Weights of a small sound classifier: batches of 64.
Rows from block 3 of a small sound classifier, named by matrix and row number. Rows with one number belong to one neuron. Each number is 500 + 25 x the weight over its row's rms, rounded and kept within 0 to 999. All counts start at 0. Numbers have three digits each.
After each neuron's rows are labels from the 100 clips, of 14976, where the neuron reaches its highest value: "peak on" is the class under the peak. Only what is clearly more common there than usual is listed. The data: single English command words and digits, spoken by a formant synthesiser in many voices.
# fc1: MLP up (model.blocks.3.mlp.fc1.weight, 576x192), inputs 96-191
# fc2: MLP down (model.blocks.3.mlp.fc2.weight, 192x576, transposed), outputs 96-191

fc1.94:431482536498511493486500526528490518513526474494541508497541493517490518512512463526533489471546468506551504500512504494503489504482460514509493493484494453506486500513473446504518480503510487524507478513481449525469489504482533479498472483518511495517512479489507538486483514500596517509
fc2.94:537495502547520495502497514524543474525513524462534520497481481459480476523464471514492550524484468452498477509522531529531527469489503458502480476499513501459508496499467511504474531471521476509522445515488524551497481502499526563448512492505475515512501491506513502483496527459479499521
peak on: /ɑ/

fc1.499:473499478495491490493469507495506505512484439492479452482521545544517556479476545510522544524460474478506494505539498500486525497477512534485525519479499458487449498490521490510517511547483550527511534455506479515465487519449504491510478471492516486525537472520491515473506546504483500497
fc2.499:539437465516493495522507503518497491467505500468528494545514491495525488427495483484503428496499488494461510458441514471497501528553529514514482521474481508509506464481491516480530509499519520457462470490519531523505506501494513505474509481510559524531530489531508470522521496539540480480
peak on: /ɛ/

fc1.511:479548465520466518503496476532509529501544450450532504494532498488503510485503474444543496488494470479561505523482499504468516542490535497513515548480499527525525488564537517468514512506499490498491509500489532487480483502470498482483500471512515574533506501512513491491513545484513561520
fc2.511:496486527495537438516455509532490456533490482478507487490511505544521512524513569508513532505500536495532492491503462494516551502493482485540488504482494503504485459536490507486514474492506469463469519504475481522485478513479508518498505486497510482473508527497410542498496504476550516483
peak on: /s/; /p/

fc1.157:481497488497506514500517472457532558480499470532456518481456512509537499452515498482491482475525476494504515513550500471516491486499522510517504489530480538490492462557509517490508482444516499551517533507529542511475510495495499472488510476497516520539480492544509514478527485485492503496
fc2.157:529429522511504505508506512488507514515506549515521520464482498508543495457530475437499469512462473527525485483500479514526515530496452470502541483489495469483508473489515521487502507471543465479451536471499515499469498512460521505545482479484495488510520591514511541477469515543521469485
peak on: /t/

fc1.515:515474541535499486487461502394498529538483513516476527440487524474525494487521519507523517495489503499470516499522512504499502510484508510480489542496490531505475513514518561472544507505516501502535512501521490525508513468521485500535474540548519496500465510484475555520535501491506460522
fc2.515:474487482441481513511505510502459457510512499510508496483508480567519512538482503501519548526497496508506474486464475527495541524524504498501502482500507497508532481487485497503486516484467523488546515499555543524535499556518521511430511509476491516504515470486488535542505504490490513507
peak on: silence

fc1.500:497532465482518537496497499499483481549528462532538511465524487500557547494499483529495461505533520524523458499500504500464485497530549502482541538431475485467519453508523481473496522489481528510519515486511508543512469508524439486502516512491513501506484552521456513478527495459503474464
fc2.500:471519489521436534500544489515476496484547497477503465473514480482473482461465508463509466522523530544471509491492456497518459502469511510470492530464460518500503444503463492540530543478506507510516493485504469448518523473512495527559487454471508520516502438506513505524533528500518513529
peak on: /oʊ/

fc1.187:509527446493494469488484503457476533550514484518490503508494493479488525509516495474500416487518494519478533526493502484519502492512486501504481513494519472453505524518481483510482485541532490496492516516495518547516485474488458519534495542466482511488520468524455532516524548471468531482
fc2.187:475498490508541436489454482536527472491507473539514513489509505499510497536548504500517450477533472489566478528536526529467503474551539511511489518510544542460513539461536505502549490492486500504490533517511453466471493509538538518497537510502472470509533495490449552506449502477489495524
peak on: /ɛ/

fc1.365:507543488511494475491480486473480514528471474502458512515491514540514518522487533509505526488501482483478480500548498509492515505514516525495462538468454513517520491538510469465495499450506528480506497496477508499512511467529453513506496501474518515513507500520542529457487520523490514510
fc2.365:494545473522506493499509492476514517499472486484510475448486488494501559527505515498461519528503489490544509562460501456462486495507495515480487511500479467511500508548485514488516464470514497527505479524507515489483516531496461466494524513477505544518489474520445534500561488504531493468
peak on: /s/

fc1.116:494462463518519462516482516460522554492486504532451461494514464540535456483508495450466555524525460563526524508527490535490507523527523521475477518469480523519515519498496551531495474480498493466487480487501464532522521530480510506572513451521503468493520457494509532488497510513497487501
fc2.116:490449498474512484513507480490478502496456506409472485520486486504475517462513458442499481509481521529486502514521497536488476502515457503496495516494506528515502447504488482486522522483479481501514491460489513503505538485454512492524503500483522541469456502480535477478507420497490485528
peak on: /ɛ/

fc1.330:490492508501497521507541517475525487501505524488505481509531514541529499494491513516502480455523467520497499517491460535506476495517500532497488487489527499509508507550494465508508483497558482503497493502495513542543507489487455486522522503447561508447459478470501524493512525481480500503
fc2.330:504542498506484520482470480496454510520451493522509497491525510500497498493521533512487501547475484548493505467476518515458526485491505465468454487455486511469417520519490490490546476532519505507484505470504473478462483521466503508509489511546509500544531585530511520495492528509564502481
peak on: /ɛ/

fc1.438:540519496518521492453501478369471549492519536459510499445516476472524513465514494526506515506488530486503532522507492471495480513462512533475525525503485530486419466525526525461491445507534511530498505474526494507506504497492500524517488529532513481491487514493504528498507489534499488505
fc2.438:494509508487478510495501527509489443498510497496490476499507531573505475512479478459524510503536507485473481532497520513488494474500523509500487489518485493497542494465560485481469502496484517524547508506523541482499486556521520481496493491550516532499500479410486509508501494489519488465
peak on: silence

fc1.257:470515550505476518482488489527500508519491505497477502520497501535479544507548486536478474465485456521520504488478489530494522528536465534460484526475506521509486535503420514511531515478521518472498518466480526526502498548503512471462489516505533504508490492520512531485528536498476518507
fc2.257:509503500497480513518517485507534485501498523504464530468508544532493509496482543514467495524505464512491485515526529503491467533463456519458552514501509512492515521529528519505461503441473476512478493509485495510474417502492500477477534476519504506468545458526481503503546500539479466567
peak on: /p/

fc1.319:488524470526494518518503533468481525512486458518454532492459518509496465481505518494512526489510504486425505515499498470493509509510519539484492527503504463518546541488515565490581536506525499559517469469483465479514529536471538503507499494498486519479468470542500490472498524510496501522
fc2.319:482516497548486518508493462501537496496527521489504496509527488551518489552530488560513549524513495486515499479510511506540511500456518501488448501535468507502540473531526514514528495540492515496467509509516519496522520488523564525444501481511491508539475475443507413493525536463501512519
peak on: /p/

fc1.57:452508534488499530509500572500515526495442515532475463491522505525508497482502492500525528457521457529485492514472521500496508511512509518503468510483468507504511545486510510509502512464505491515500506474462500510492501519486489443489479527482521506518475512490507543490501498502494469490
fc2.57:515491493471530508477508505501477481504551531528502482528503509514538481520530475448533464471468502501461496508489508516556494490517523458498499508543503533549500488481475503491543475499482482506512494525481497537498503494489535529503547510469490522496498502488508562526561462486510513510
peak on: /t/

fc1.382:487540465504502510513483514488484547498491505455480513516467499500535458470483524494516475483522477502538489533501476509509507530482509490502483524464498476505494512531506571479534497537480481523506528462473519514431512492522508496488498491462505527544503489509549494488519452496456529476
fc2.382:529500518541516467505497472458500474545502503504504526470504479513476523515552516478472510512499543521539522521486553518542477441523476484495473519493487470469494480491538466477483474556487488510480514497521499515526544497487496504435510506503484530484468453472543516531445497514510503512
peak on: /t/; /k/

fc1.393:535558522516510522514534496472546527545462499465497495488513543519523503535508517501455504451496471444543524510513490470519497542491512525524512528475474531498491519560526458486455518484513507512502498472460516494484510525516469511521548491499536547486495514513510470493520526516446504493
fc2.393:501500517499475485483479466535529498511530498538484473461467499488507532536498535498521504567463487472528521528501476491526454500509491488499502520485504482526507490515508475508480528455472538484504540516530508504529500495508543481520550535534506498505522480529473526534493450511522531515
peak on: /ɑ/

fc1.377:519522524486491500537495455462490543543511499506497497537482482511455490486475506444502486502471490534468455500464484471548489515495489515522523506507500546540514499461486508508520475437451485482511472508494507481521483492452509535440492467504505527509538454489500501495543481507497464505
fc2.377:519445512489527471491460496472535497483498489497499511521489503547527498484490509472496529509514506525494495478518525516508497495489492458495446518492463491516496506493471485480504498525484534509480505527523522500468477505509474467507477562515453463501489551517497530525491498479513493447
peak on: /oʊ/

fc1.152:543537472506489521514485547477524502536493513491451476493488542551439458492503483457476528483497457544536515466480480533483476502530509492511484495511495487477507473505503469513515499466482474473508489484535504468473459521532486526478532475544501483503521466456508505478487518489513494491
fc2.152:498522490489486499517463511454496480581475494519473483527497479499520525512531514491493520521523492531502504511493507473513537482497492514513487542505465502513519508510487555495481499493483495517504512505529512445463510495517527526498494530497509528462502521541485506476515480529510525519
peak on: /oʊ/

fc1.294:475510463512472526505476490513451522529516543503501473465481482550526490509512493488481556462494524475504513504475553501509485488470500488513503514470488507556440519507517467510544565479474514504513521474503569486507478552552479506517506473494491519494474459493497514477524495471520518528
fc2.294:498528479502471473475480513528508512516512513530488519568501512495498475473467529518467529503506533505508481504467492488491510478553494515496496480492493507464541490540495544524542532507494503508480471478521453492477484499482488494532500486485496484498465542498518550481472499478489541475
peak on: /ɝ/; /oʊ/

fc1.543:510529478518498510516504498523481473491456515523473471479496498544503519462482493494493472481501454482504486499501489470464521489494543527472486519454490540503501489500465448432543510547478484508505550497479516512529526556515479500466468522488507564549466496501496496447513473493512471475
fc2.543:467514496522532498495472485512529504506552529453470497495532450486487501473479481492521475473468543464442489490486497461513477500476507527475517510523484486481516495479509518526501533481504476466494477501472488531532508484552477509518502495523488532535515505516538507515473542474486532468
peak on: /oʊ/; /ɝ/

fc1.349:479498480479496448511475473516474505519484522484473498493503485535530483498489512474535525442468483525496480494451508489506534517482488511481495488495483448505469477529437494530535478479531494482503519532507515516481510520494515506475492460475528499570507479497484499478493512479505491479
fc2.349:519539518511505527509476528511533491503495496476469533553488498521500514531530536537480506502477502531495518504463508527504500545474512501506485458523510481509479475468540488512499498496512494526483509476454481483474526493535501476522516490482467535489496523503542540524501489500496464511
peak on: /ɑ/; /t/

fc1.162:506505468507490509511462456502469517523462560495511468479509518544477511493497501487491538484560479511502463515500491467461503549480496533483516515447520551517501473508523512487533549503492520569507549501459547480520519499507549497500484522490526532475507497536487532491490509522517555504
fc2.162:465527484488476502460512470471478518521538521451508485502484510486519499494499536511530476472542513508457489476471469480498511490495508491497493478473528532513511505538479529530442487513553478475480497508477506496449456476494515500495509477500501450467529541498535435523528479504460462511
peak on: /t/

fc1.387:479514461478489534482497528535498538503548489505496491484487464530517460518542498511498508446496476474492493473504559517483502552444493503528525512497514511490530462479506482514518574492508504496498530530483519479454469556530473502524491531512478507494521497537504510498499525492527483496
fc2.387:497489519488546470482511487449503521509519481494483476491467515506461523470498497505496493487502478496523488482463505440544528493482434497480503476527482502497479515509552501476500510491477502484475469479500512546494483502472533477503538487488504486510508481514568517484500503494460470532
peak on: /p/

fc1.415:512529511559505480516488501489509507490507498501514486487503505501520525468490465479505503475519500477469536536488502487520502508481484473506505490512502506470512524508529525488512471536490436485577530534484514482473505491523495499478497532539521530527503513460515523507443538511490527472
fc2.415:492499514437486489483517497486533506489523507509504512469468482499485516443504471519464512499525511535517511499501499492477498523549488511511540514521506542481509490503503485526478474502501461495447453484507512467474510498518544489501512455478495490480526520472510530473537504510482502510
peak on: /m/

fc1.558:514505494516510473527496486475533507491477520470492539454531493496426565494520484533519478505491491515489497507499513467472488498487511464500477517484479543545446473513519527518517469543519483521516482474495477539518486493469475455501471432485500481503511432474515481494532492510490530566
fc2.558:496520514480495485481493513506508503518513475555509500478489495501466503514509511515518550512429526500488503482507495462466494521495496514540516487547468511522494519481509465441469495525520515464501507507513519478545522501485487492469495514460503510452532518520519490510501463552497510492
peak on: /ɝ/

fc1.177:508495478527502520503478485446532497494542478511507526492523521529497513502459499474507491502509495462460498521518499537509486512486489556545476511479505505467481495492494479528515491492505495517477504510465545507521475531513486523522474487515476527496506504460472497483490468556486469518
fc2.177:490510481470522511501505477553490488463455489515534510508493467490509483489497552525508550503480478475534515522453511491484518490517460518512494483474499478525507513474495500531473494516514503499479477480495499465492508514472471528579503501501514472541511492496472479515511562471487505486
peak on: /ɑ/

fc1.49:503531472495497530472465507512506484522525515478478476474481536547470491526487513507496536487532458548484515509534531517521504492513481499504522523493501529536521536468562493494530533472462496525515517489491537481483525512521504516492444460489507515476507490522487477485490481488509459499
fc2.49:468489475491469511532498501511474512500491494481514500539503536466549524490468492520502526505530470521503460495521509470493509483517466488479478477510481516460504521501472551524508486498474554536497525469541468506470480513555502498500483538507449452503539459456519481507512473504470465483
peak on: /ɝ/